A small self-supervised image encoder, trained from scratch.
Model: 2.14M parameters, norm layernorm, depths [2, 4, 2].
Training: nadamw at rate 0.0017, 21900 steps, batches of 256.
Data: trained on pen-drawn characters of a made-up script with 800 signs, 395000 training examples, 14.2 epochs.
Rows from block 4 of a small self-supervised image encoder, named by matrix and row number. Rows with one number within an expert belong to one neuron, the router's apart. Each number is 128 + 32 x the weight over its row's rms, rounded and kept within 0 to 255. All counts start at 0. Numbers have three digits each.
Before each expert's rows are labels from the 100 images, of 14848, where the router gives the expert most weight on average: "responds to" is what is common among them; "peak at" is the part of the image that holds the peak. Only what is clearly more common there than usual is listed. The data: pen-drawn characters of a made-up script with 800 signs.
# router: router (model.blocks.4.mlp.router.weight, 32x96), inputs 0-47
# up: expert up (model.blocks.4.mlp.up, 32x16x96), inputs 0-47
# down: expert down (model.blocks.4.mlp.down, 32x96x16, transposed), outputs 0-47

# expert 28
responds to: dark on light
peak at: top right; middle right
router.28:080136146044096147105079082085070110142105144113086129160127161164128140108091094075104117123161101170188108123097123120133202109115141154152145
up.0:120099059106113152148070124146100128091150143087058170148108128098118123108113128105082133105174100152136107157111119137123193125124137166125176
down.0:138119089050170107119148132152143068104141135101142133113115147121080202126152128150159130105095112121159093121127067144099127121140135066167143
up.1:138114075138103067101115168140101130142117129092127145165131183098152129110128072202161160136103137113095156173135138081136124101124142074161201
down.1:171149102151079156161138118134124157126136142079133074115191054144134080070082185137103170102084136148094203157162107105107104088112165094115116
up.2:094183118098121150100124082106159165099137138128115084123141074120086196103057087174153137126128151163102096128144134151185096089114074139117136
down.2:143116114148148103107132106134105135128160104138155171148108176125192124106108164101111150142178068118120143141130117095056069121133117110074126
up.3:123155149130133126104116137156076144129148105068161095162064069148128142083139123199129152158121108152092108129159089108160055094054145125136092
down.3:192140084211056133097145122096148143176153144099157141130111109131166112110138111076066124103083140158157156130147076155093097067120136132071188
up.4:095104174096106126181086093156110106083143095111161081116123159184113174074073107146152141141107094124151117178124168129133155103130143149163100
down.4:173126130120158139093186150141071084121190073124141136132135176128158165120119102114085101151139081137167154057131079162052136122141205108147194
up.5:123153089087146149085158141147163100181079130143108149105159128152120116110136140081104135168107148130169150124191149090142191150130102154115111
down.5:098165131182115137130153190092126139153152144145120087103164095190156116102141080101127110111113196172083111125193129116120126103103120176140127
up.6:123094113150193133154107132178122145077106158146127184141139200147163083139135161085123127106099149130128098160111146154107093132165169092133154
down.6:138126133127065154081150115159158105135141171126097150119160078142142157143133092139091142128128175154137183180102121190182116152106201140113126
up.7:174102153097126106185147131118084131162131167124109215186091107106081088056104127115167112134111093151138193073158133161126150136174146152160156
down.7:128153116120076126119116083134173130107160125104126150122134141107128122132153092151131156144066187165190165122120130157091127106112169150135137
up.8:090124078096088126110087081138121178128152136133056116156081159136134146086060126042182087136159076151132161132134120129145153095124139077140151
down.8:139109127107147110116159158190163102137168097073124150118079168123176163162143166122121108139105114136142169089119105128064125110180176104097157
up.9:123117160143126153137091110136137088145126103128131126091084104137130118198197141103114142137166107126118130140045149170097132144064152125141107
down.9:130123133105097164108117182106147062107112129078154086142097189106153201116083089158104077122131085169130141112152110212120179111161098137125185
up.10:112083128093147142117105165122170083172125105122230073133097193093138130047106092120054125088094143103152070147114142165151106149164139125082128
down.10:139084173164128105077115145108060102104198076148109120140131171144143112133098088086091113170166133135100136077150087152121131105091157150172170
up.11:137148131033129168160104079110146119129143109121088167101102103133114129168109121059110110142109097188110101123054131124120199133093148217122139
down.11:107082092097159121120159146175158093106080122151125089126067134067128181158122063146113104160161111156173149071166095133085135111171081084179100
up.12:096153135073095110159128106138078150144174158133102112169133102165064114071076075120184118116101119171156171130152122100136162114110137149167101
down.12:121164067169069117137127173111155142135192122108134173097104124164180127128171095077095145145097087187172120147138099115073115095177128122127157
up.13:165122143195107168175056113217107079085129115164118101156130131124171150120178155158198148111126091086115179147107089188146150088130186103156140
down.13:107166158105122126079141105145151087101141110101176113113087122107114138099112118147084100169074120162074182079146089149143150117098171187119114

# expert 30
responds to: dark on light
peak at: top centre
router.30:100130134133107107059135090152115139090072120119081197163161180126178080129210088121089158118167129139198143179140102111168192081114151138157153
up.0:149148128090111122093097163119152136166106154127158100113172124154150099132076183126127120112158123182159143102105158133105080135118103100123088
down.0:123127094175077141126123127108122072101149124096149156086151063155191079160160184090121147171122113173084128143102073117102110067103134184120147
up.1:154165162082094107145076102166107152147147147045126181148147152117096170120129107088132163154164134214061130102133121135139138073110140087167146
down.1:134133076154107140200167129120149122129103125087190119075186107129184111113152047139131098125115107129129127203107143143109129101139144137094089
up.2:074137153148139144150079091150194084154091159090163121153160141172099096184157129128107097071093113143144069136137140112129140153138109177089136
down.2:122063094117117171101138158134175128124120103201136149117120039217168085151141128130137126142109145142189168161112126085161125096105107152076119
up.3:094152082138078146145084097138125155091206053099089165136169119097103167077110109101126177139136110060126098132093121099145143089123137137139156
down.3:109165124139121068195084096166115073101103082124160147122180156121167119161115133131182112179100068070084118138103117122143067120138131059174110
up.4:096109114095129167105096140105144118125111164073142106152127137190149074116140125126129120176083179135176127143143161148136143140122105204136100
down.4:119075131170162141124137185110115101155148114086148154123173104139166185243138183103147104134137131126166082145084112127109115139077110161160110
up.5:094119104136074134139109068149148129113213109124091117138148131144101120113114108166176141124110076058153079148052132100158152097136116157156134
down.5:087126121106147115167142126164109098111111107139178152147174127151174151133116178130155074110127111116156090144119102129075070092150142097103125
up.6:099112144145065168150117115139176120186120160128109121164183141187146115078131132135172172130140061085112093135083117114162189095080173133155147
down.6:098164117126163132155143151128101039087096145146183126103170110116152170151133153151134091140139129107151099195134105123051105125118133142147101
up.7:063111129117126159123083089140154080161082131111145119154144133113117113151185217128026119157143148115133125152123138134146124142143101171105108
down.7:117078152170170105181146150143141122138108135162123114065143100115121070112087193104174142153096150097169132124153130114154120131170138181165104
up.8:146150136191153068118206147147128102135154131174088169131134158104121097150124120132129153159184108118119181147069099133155145117077153097193164
down.8:126134142110131136124140164174132085125185118149121128119203141102171205146062101133142091162125139115103141100107155179098098150114132110203111
up.9:061134110109096159116095104160176095237115121129091134127133122157106155089164136108139165129147127093074062147078097095165141125105109126143150
down.9:115101141109176125177156109142125083164158136143126155144127095141119095103133197096120114060112144128165077127117131094117079146150127139140106
up.10:089120152127135111065092134163218130127130161129114089114155114098077130081091186077090148160186154130137124152138066100139140146101121122150138
down.10:106095178137125111148104129121101127121149132096153092175122056124098137143120185161150116082155114068189157091096108095120149103129103085165128
up.11:164126181109167093118141122171107104114102183120148178116130154053089146100128124134097088164130161182103127144159165153105143095092150085153149
down.11:166127092134105139159184115099176129169088175119180055076157122125151089102114074159145118157116141130133141136169149142120101084143121154124088
up.12:080151113178123149128152135141140102067167069140067109093123131139127104120146164096118152163145129059141095119045107099162151138107121117177156
down.12:110119169147138104147123121197141096064181114134097103160142162112168132132119160093108105114163110117092113148161086129129138130123128026179109
up.13:140111139135143102112168141177165157190139150163071155120106148052122108138113092120139129138168131124126143168089053109149156093077157088172165
down.13:147154108080107133186098167132132110212142088128174150106143058133135181155134146164155110078127083136135154171104125141068087156083102111156126

# expert 18
responds to: four strokes
peak at: bottom left; middle left
router.18:044160160091127190113094082114151139108116116111108102090115130152162137142155095151105117126090125130064097160148093129132071132145149133169075
up.0:159094154090142159130103122120133159207152103115109132151146171143204138145156110041118151122116183088051089171146090082136129135092131043104105
down.0:090116174112139145208087133212168074138143082166064067144203124089132112139126151120109075123097138074101110144102111173100171123147105155154172
up.1:104148178098174122150157131130116153136158070134085152098127085069121106166154116139116135194102089133192125121177106187170110170133096122108119
down.1:119068148077100066120095117151184126141098136132125066122141186084167104151137051132112161092141150113172141129131116169140155113129167162132138
up.2:134134128126073147135122106063125112103154109129108166075171170128129147193115116108087070159160092046152100165089140051095143142137103122103142
down.2:110087132142159107168112139151088099110119087159152099163116137097181085094102130111131074135176095088142127155225113147086112100132107133187146
up.3:165146061111127145146121138107129141123142127141174084104153146143141083136182105103139116075176109135066115123135150126113103142152121062140112
down.3:120135145104150145162128122079145059090127067151091176117131120191126143134141082081096042161136095114064158175088118111110081069150062158128133
up.4:124121210100101181086047126115155183163114119126151151191114145129158148062141149137142166078109137150072098171135051152142141123098129149136107
down.4:100094154167094123149133149138182131184180114130103133080184125112101096158138157087113096074122230159099135157148181163134179115129124102152124
up.5:078142200153141161181151117137157124064171147118150090078120038175127176088116117133131113172156032159150129076171107149154102163117109168150099
down.5:171098191118112124186154169088147058165140076126123158124134147152161160123142108114086120100125095153137107159121144154096151201197083130147178
up.6:124162110097108142090078118110073171164109109126105160134191119132122065223065101128144099112151093085089134162120129148136123191082110089098125
down.6:079106102120100123178128127173123088150125143146132094189217135134121088086136081173165086084081152093127083127152211170098104105117075091127135
up.7:132096061116189137149200143134154150143138119133141137110108141136180099187135137115168193137057130068137113104127132086143085151152115038104166
down.7:065130221087118120115085150107138090119136162187100103110190131107145123138117104159113105132130175114158159133112130179123168149137130173108121
up.8:075139146123163140095089103137124120156059119097109121187178177137146065185146107159089119111139151178098098140138130094113141146117099146083113
down.8:086133129110161107127119074160113131141113151169201132158178106072145119120130121185155124054121163089113125130136139138087136130127133102156093
up.9:073086217095076167123093136145155093111059233077121140173145193167141150147136110149122120169101103181106109175150104085091113174136146192113121
down.9:133094134119096149139172099140126097144161140125164138138189105084108189108070115167112051095093113136060156134128164137116198159139061137119155
up.10:090105141104156125091077129134107174110076120126138150146135137151137112136179110203100153119149152193087098162130073153127149118147124185090134
down.10:095106071158092091108103131141126107177153138149181089159141143097149124127152153182103115069152178123142129127187121118107083148100124117141103
up.11:165166172155127128165105144111071111093183078137126219145130023078116146167133144123111136160160150138166127140096120162123089101152109159111159
down.11:129126081109146125151143145159167115091099104121130146097089120173169061118159123067117089154098082123140085101089114114106101099123121149136161
up.12:054085094109175155128122082144167109087081111138102105062161177174084117140165145109195117127111039127133134117178162091126098174120161065168117
down.12:165050151077078095182128115190157149149141093145119117160179137129159158110050123160075113067144098174131129126129151162134155154168124092129163
up.13:122140158137072137083078107062109146185108099099126131139109099143102116221148118157066082167128125123111111166147118107156139192121125128137081
down.13:058084111140084106128136132167139108113143059175098109118198146104177112133135166125096100104144171117123150140152188151089135093146103140127114

# expert 9
responds to: thin pen; one stroke; only straight strokes
peak at: top right
router.9:172141084150134152118176173153110140184174129123103116116145086133182114176145085126139159163103110152125162105132102122129108110118186182105111
up.0:146099167101053182113107101137105140138136105098057151149095133109140132182124091191102162122122039122140128132111154132158133142145157162163175
down.0:171177191086116123082122106121162163104082137111155153155088117146130032117183139133152139154115162128154097139118101153129141129139133115119143
up.1:165120106146146110093136152143121133185082090158148080157125151079170094095101092133155109145114119150146131155144077124175163111149131105058139
down.1:136167119057094099108120100093109092121112095101096140116122078113082109160112081165140112178145136210139155164099147138108145093145109085151139
up.2:182121114105091161147166150149082160103152101150062079137126112127122086076101126166100145133175120122119174139116145127144120127163128116220128
down.2:153196223114124076069114121091130124128115105115171122137108131124076131127188113164083084171118114148188116126116106168141144179139177099120141
up.3:138144091121183104161105142155099113203131131118174148089167094104115134095179133158125090097120178141109158091115130188141083165112141142111110
down.3:082140158154125139122155132174160069106133105130086079085171114128121121163123064093122136149108150183147148182130116221102102148120139157059123
up.4:130134124121089164068110089146092131096146142102025100132119142162106178128121194081108124153157073080103094126107146077148144172173131123154109
down.4:162106142134143140116161151069168093164068146120179137120129129161064152090165102087123101098115109137118131095121120170153111128090072093125137
up.5:154087155148196172078088149080114122130137112089105073120107102131144151125166108145129105170181165168142094154109092121186123190162143154077096
down.5:191208130167088107086134151115121124125115123114109166076187139164101087179128114111101116100115114215101109146131125152065149104140157104113162
up.6:155122155100083178189115153100148134202165072123091160126109110141131133122141094167141111118110096061138150107112180131136084159125165142168147
down.6:124141169109086080120097123175146160142096093137100114127179096175106071100141043157074110165133143141189113114153061194138144117116145092101170
up.7:082119186108123148160114131205128131055121174094160149108141123168172136143152127168142180102111001098132133117115177165101112105114139125139170
down.7:103085062147100153092150095096118121103078082126098140093158116106157122169148094107125117175129131152132151170139124215171124110180156148122112
up.8:199172055081133150109125151126126195151132083133119108133095146162095149056130104156118092148177169139129130104142105137152118121208165119161076
down.8:176177200130139130161141089117115123118145077158106100093166141116084141142105110079097133123137119178143124148130124199140142086118105150115116
up.9:144096118136098173121130165107168101114121129085068138119099117100154156185115090150126114131084023140172138118072100182150131127092142162112187
down.9:136158137096095093116125077178141108170072094149086163104150144183133036216160156188142139183158089135152080179109136140137142113148113076151146
up.10:146155087173156115164149157144125068131149140130201061142112091117155162073122133116181138172114170163119171151113124197133145075084109143082149
down.10:133163094112119067150109150110124088103153071126140116117153155163140137161110085143141090161175098235109124156130186158133158142167158089113144
up.11:177111124096073171168146143125158118135139124115104149132100142075089113155153094093125104151070118164103110086145190122169114161182128204109159
down.11:131123131100202107176115102207070120167098083124161109126118140167218121129109122126133059153146105143116122084115118140143143121115147124158115
up.12:150118127114152124170155100090172127159123117135111209097158155108098116122171106080118096133137126102151137121116142139094101114213100194108134
down.12:152148061146134177186158165118082094166164116140141087082169137119160138067070111117148071077119158174113122112178135122113091147131126129146082
up.13:105153108114193147141122150156105145166158126110195167093165111096165101153106150137135129118145044127171148089131140124124104113077169152144133
down.13:106079106149054140141124089142164094123086136162103113119114116109107098126137097106129190128118141169132148179163135221159095081114148128119084

# expert 7
responds to: four strokes
peak at: middle right
router.7:133113109190116081132169117191185186103154122136101154142129157068060122094063120119115101187090095096168155124154148125088166138134147142148147
up.0:097127132143120143096119093119171163078164147140083111123159145094113117126152172147106177143101088098185148146164165028124196149098115125152168
down.0:208079108115135088162135166176170041156166140117076090147123103110129135108098099123121139129134101100157121139158143123128166120145122130145204
up.1:132117183160110151169133144125151150198150117085105081140123103137089186071158123117103119126109136045118164093132184122176147151142161150129168
down.1:092131130071175061136142078119118069106124126126144105118119121121085153141148107208140088153133133126089112137123161075177152089118105151146074
up.2:099139110106116087078130066153185102078138104061097151146100098137106137119121120140124123154167114215108144154141193067125163099153148129179154
down.2:122061095108119111164128162150107095148151153077121116137198117077089139144135118167198123101085145083122119151125189148133203179173141112145164
up.3:094060083102099109068162141108152204142105124172113157139093170111137107175136167143070093109153157056181116165136147107160076140147164058092146
down.3:133128144126092091188134196063138159136179202096127127158181118204158122114142113090131109103100157111129102167166165107101133122096138110152149
up.4:124081128172120163131113138165116142182120146147088133125144149121130177094112162103121161160118133039162170137120157118082160141115121110063113
down.4:115090149117148108220159098180112119064157126130074099119143114172107112098127112087137077165111124132092124196111181170132138075185100142170127
up.5:147099161093136146144136151118144220124102150135150107135141142118130085114084139162099066111104147108137160135122104127175108097103173121126184
down.5:109135131109130132208084142120184124150118140106182120080155066177078136125119146087109121162156130091126104179094141099146141146096090158116080
up.6:158093136207144139143140194151127147126141113169125135084166153076098119082095159152096062134141158059180130120106082221142073128085142069106112
down.6:066127101117176137159163139087131095139120095126109109076122130167140101088118136074100085129147158115162063164189130101137101113073066144097118
up.7:117085156209171138139127184122119105139147147144122106126157186105110119093175119156082207174093121064150139124132128117093168171102094136115162
down.7:145096120079140056120145135128070076078136121165119120137093104112102061070136117122101093158134080098160075161131221127145119081089089113124141
up.8:162104132085103178140100121132105115103096121128124161140195205108136154155096121169108152116062118078104063184120131079159139093094131147066129
down.8:169081095158157072134176180096171139108098131089101154077093140217113082135177119110101168165199123152209129121090202091124130114098113168089133
up.9:105077124130141159131134103134139154124105153154190155139067186115114065195146098178142056145127065141137090093112139130077124123143149191093185
down.9:183154103094158069143162130146146128097137159167172160130125149147101128126138142156090090104181104067197084140102170153174122166120118143086122
up.10:161119097108109077119191124178158187096109102145126170112088118067098137156069141150159073119127134169132176100117171155091086072099130107113136
down.10:093120131167080116178150162163116156124168104113109151090153100123163151152150115079111124143102148124151083200138135135092160147184117130131125
up.11:123115147189111169106170152151123141191134123128132165137123133054087095151079105168087075124168148108116171138115102126137121150110150187111153
down.11:124114147089115132183166117123147094076147184129128134097182076170117055101077129173120088145120195112174107172154142117157119172141085145125129
up.12:109144153136090130099148141112180144093161067148143139159122112132132128187108118100081120109116104106122128178116150074116173169136101153134150
down.12:167154138102085100119124145117119161142145187078122103162070148145123114129095090176137107169151107132113137107122137092121220135137143093155178
up.13:145138097185118131161155144185105123159122164141138092136078098108110137045119070117138105167192131133168189113148137170101129122159125177112113
down.13:080142135115135127132146088125113098082121121125121179133181102091103054129183145142120120139101167083102120190129145161163136117137065182130079

# expert 26
responds to: one stroke; only straight strokes
peak at: middle left; top right
router.26:129064158118145138130173189134136106135143134127152169158135121120195066144105154118113095168152122138049175091047105114153137131135131103121103
up.0:141089135115119159146168165163119077127115133123085162186091139122152113110137116160143143143175145115094136089100185118138124125187152117155101
down.0:123116153183162106144124080109156141139151139082117113109134127143134113107105124109120143118141158128159150147096128171137115124103128158137152
up.1:132062152109072190198192134151061101148138127124085086142117149135176094115196120140147089100169131116116151109118151105125108139147172122164114
down.1:093169153137173123123116119153174131095143166084111110098153089163138125098120121082102122100143138130183189107155113133119115083079083107114136
up.2:175097109106085164166190133137109096146121084145102100114087115112134152077138065172128125063153177138127181082137180138133067141115139149180108
down.2:139102111120133069118130124143154109064169112115130148134114164148165126113120076121080129139161116105150131170114116177141136087125133121141118
up.3:109136095117097169109132112099081073077153113085146070146098106143173131142072106103153101126168147185141121081129119185192088118094136128128097
down.3:135101137162085097086135084141159162118094102085080161133101149152109119130118128107042116154190077162148130158127144210166102074143103123091171
up.4:082135142146119154144162146130123146063183109124164042120131121129159119101137205132101061130105133139119148147118147084114125067122169139138114
down.4:069167128179152140080120088120148116019146136087160131165098101110136124182134145089132134110225116156142164117156120131141076104108150070095098
up.5:103116135139172073130158150132135179143155133144176126120190110118152074175161214080099090129104162112120128129038109110114139098170160132126105
down.5:098113106139197149103113083090167126125142147108102095141114132109115142138114195123182133073170116099105200103209118095069082101091113080118072
up.6:122110113056124169109115180108166122201111145100128149202094114151169065124146128079132100177154058102106149123117125095130159149129127107114144
down.6:126127160151139138102110156130050153171108120136109121152140116098086146102111142117175121090178150145157126120140107124134123168113123111187163
up.7:102127139143102132122147101082108123096144076124145143130081123176221081141074196132102131135113119141148175144105107117174151079129079164118153
down.7:091115119157092163154135090145138091142167137129091105108154113084126103121103159102122119106196147171145202124206126179126089110095102122128133
up.8:059109186132161170175166161140109098064174156159157065157151121086162128074153159166096115155170138130115095085130141100123123121156143095135070
down.8:061153133157148076126070099112183154082126200090107120112137124094140129140174124103147148090169120148140134113118109131096080099080098125108047
up.9:123118097116082140148127151098151104104141118067173122168113165187113138139129174114121142135083039069151170153109132111137177120106100218159151
down.9:052142129102109159182136121140091169144125110166145120065143080104157110118108182161161144165184150149185164138137114182167128166096130082159138
up.10:152078069118109176202140138128145100120115146062119173139119123150126163159139142086157088112106109083123161140089155166127139145098130206161125
down.10:128133125066104171139136087150164135129174114099145108086119093152135078094137132117134135159149152126148217182107114230135114136095159134125156
up.11:133097142113177102110146149132141158233117166152137174138172116134170065136166201117073165146147183130086130094075135113113128183160147122151124
down.11:167070125183142101130117141132114127123151155065086105144139059128106143096121136170163125072135182108090142135142153108086104141140128081121118
up.12:115069155126121177131177191170129093117141131116090096165074129105180137127119075158143143173168100142106151102109163086144133064178111121161103
down.12:104110098117163135109111108114180105074148152130127122129114107129127077105173151130116127119143139131173123121135093158140120112063101154131102
up.13:120120143122128119081123141111172113146107106126125199159084153082194083182089135119107141197097106159107133117090137148184138100160064104108137
down.13:110127119109130122162112088107093120143085162116077104158136132066109124106116145148157062118165124137150077130118157162144162109128074137157099

# expert 27
responds to: only straight strokes; one stroke
peak at: bottom right
router.27:104117144107107090071155152138098109185143143110100136176147106139125089106158157107084140104089117147121119123110169148087139091192176150172064
up.0:092086104064130103105122180126150155141174125125146184187112145098126158155091147092082099139059130111107163118183135149118172121116092160123167
down.0:153161116100171156121166086116152159143173137122143113095137069143132117130145154164142106097167114183193168103139086138170130185128146059124133
up.1:144143086201101090097095066125150119104128129097122087064142108144092107129146208090061080157160134088166127144176103147125132174144171144112092
down.1:131137134156134086132145134106171130121112126163111201119161126185153110137196092093082120165070149140100129174153086139173146057152135199145131
up.2:166149189105080146144142116135092067117138141103161172089139095151142154107167106169104170163073159140104122104197129176086063172149117198128077
down.2:113081150135149140098104061078167167116134134142156142118177170133119126169124157157131119125102127124149088130103080125110169076092093142079152
up.3:088071130127135159104177106154193118132120133090088103153102127084108130123113135130160145104169110133128125149133094085154167066139115167143137
down.3:129103078159136147159092097114135143140162150188124106144108103086106130159138120119111175163136158139181118116142125148133169138183069129136126
up.4:120167148124174158181138151120159122198141145153133138107153135162120120160169075220140129095083096140131111120088159133129110097142121082147119
down.4:172090139130179102156119118082108140123117117095123101168092076076114143125117188115157113160113119136089091121137116095093123167072081073145088
up.5:128093162138153135112094095126136156126108142131054125148185137142083207099094161081126158064193129071116137134143083085124164137063131136146172
down.5:136085139096149136156055118142123042146093124164204092156146111133144136131163108127132090174185120152156143115087164163106105050173044109126151
up.6:118133138138126106124134018124148102107114152089127086093122122143132124117153160097057081156105113143139187170155094152102149119158183179176080
down.6:142107095160116128131122135085136144150143118169187153092152137153197177168131098123049150145118147183122063142106101123111179074164119139125175
up.7:157125096097173130080126146129146089226175167107129127130125071108169120135146095161175146123109136178115085093105155147174067186167103092083122
down.7:124110101151159174123125118100153120111110117074131109154158140080075126169097152100117092117118122098150120155129063084138107129104104128141130
up.8:130083124105131132111125200124148136196115146157156117187082165122156080102170147128148141130141091155144096160101143070192132070153097078092132
down.8:162166142153168138119082119083098090152128148142117057148156082109093153133119194135167101121138153113154148061186068104127073176064110094095098
up.9:082097072100179067104138088153210126158132114119106081108134108090097152123124151121081117161131098079136103120139085137141148172146146177156121
down.9:137130066138157159085153147147148134153128127187123147127111079167153138095193144139136152173120134147116118088124107142128103097148162133163146
up.10:091169130135133126109137039132166127122106121134141063108088126114117139174139163131104093163114096115126159180126078112106177123156142108165081
down.10:151114082135134114139159164128128138177148119129176186117137127141200174160133107083084155177138108152153078153134135155133188125190098133146174
up.11:117055109130090113074153201122118125138109118134189142221179172150182085115162159159127162136127099135131111103104146127203131100122120100088145
down.11:144118118155124145122082084102121133112117134144108133172122055134103115110183151086144130118159184135154182118168065076110073130061104130118141
up.12:131150141085181119198149166129163114182162102155142193113046146099130158147145108110144120183078041134149133130144179099143138132156105123187129
down.12:112092138095120105143125135070132088164111157147101061157128100077150158151121214138166082091112140119158103082127094082139162194052071123135124
up.13:152114121147148127168133178111156151166130152132139117140105155134133064138160176175128125071133123177090104109111136095161121085161115074168148
down.13:145139136171136152144063094051085100096120143065123070137159106115121105154163175102145130141121113169114123096108087098119130139094099095143111

# expert 20
responds to: four strokes
peak at: bottom right; middle right
router.20:105086123066158153138126122132147122150161125102112181178163188043043140088147062121152120167121134166148127118116157085145154156157160156114179
up.7:157145145097066186183173154174108076168164136154154138166095090112103156107189095152143155091140109113154141149170173124120151186164123136082142
down.7:119105154139119092154080098175168101117153108115159113141167151117128131139120084174066078102143215170148129129166138167129108158113096112083136
up.8:154081107123157129103111148173072157163099149164190167102134147118114031105207130192127131114185126130166129131158136122113117182137144125122112
down.8:081114129113129114131119065085157137058119103126106133160133136126102123131140078142168123114182153146131094159089149107195116084120047161144094
up.9:112099108117123170158152144149141107090141119128089142129160216131138147160162063099125148125099120132094145069141155170145159122109115147077168
down.9:176069106105166109119139166184118089120101195110136097165158117156097153123073100135128080136135069129153168113115095156187190140149119129068126
up.10:150102103084205048108130080166118174159079120161133161123166162119101102082109129152153119158110121142210134107176120171129146162091119191177133
down.10:131156087116174112056181080099103110089117100103137183083100108146106047059185123179152144153143127127170123150143115102161092117133080156079084
up.11:085134134077144127093155113122123161121087142097141094107143164168096144046079129160131097163123102133177100142127152071175128110108134143186136
down.11:169170116148095165141133121101098098137140104100093128141117082142088140037099119090122129111163088120140110169165121092170133134137101081121107
up.12:105102116067127160067159129147108135150138121104111133120139141124100207046128066158170094157132120169107087095139158111183114169162109129156119
down.12:155134151130118106138105158089149108131138119074099120155140089161086080067118132114162085138137125136094080134151077098098126109083092130132095
up.13:124120122050143108122143085148134121193179108116119179176146127083125090101106111097109098140086184172126179113050078220085100127098127105120088
down.13:148169132142141137209105111172151127138081129107139192125084107168128136190179164123125068185152105172131114111118131125147144119102141188137151
up.14:134140084118149082087117056149121137130119083120138100121091101087095079093072163146129133164202166125162199140170172149089125152151169127140167
down.14:136106083141089083189169076145136132077081105121083166088194137129116132113158115129147125173138160154101095142124208129157137126116036171082165
up.15:154135122062114152156156100130076112114114147153128102131122132137100122053186095125155134096173121146184186108133174169111111181156108131157088
down.15:121101138045099102153124079170170152074127155183196134139140093118100131105125090148136083156136108179146122109103118116147122084098121120121135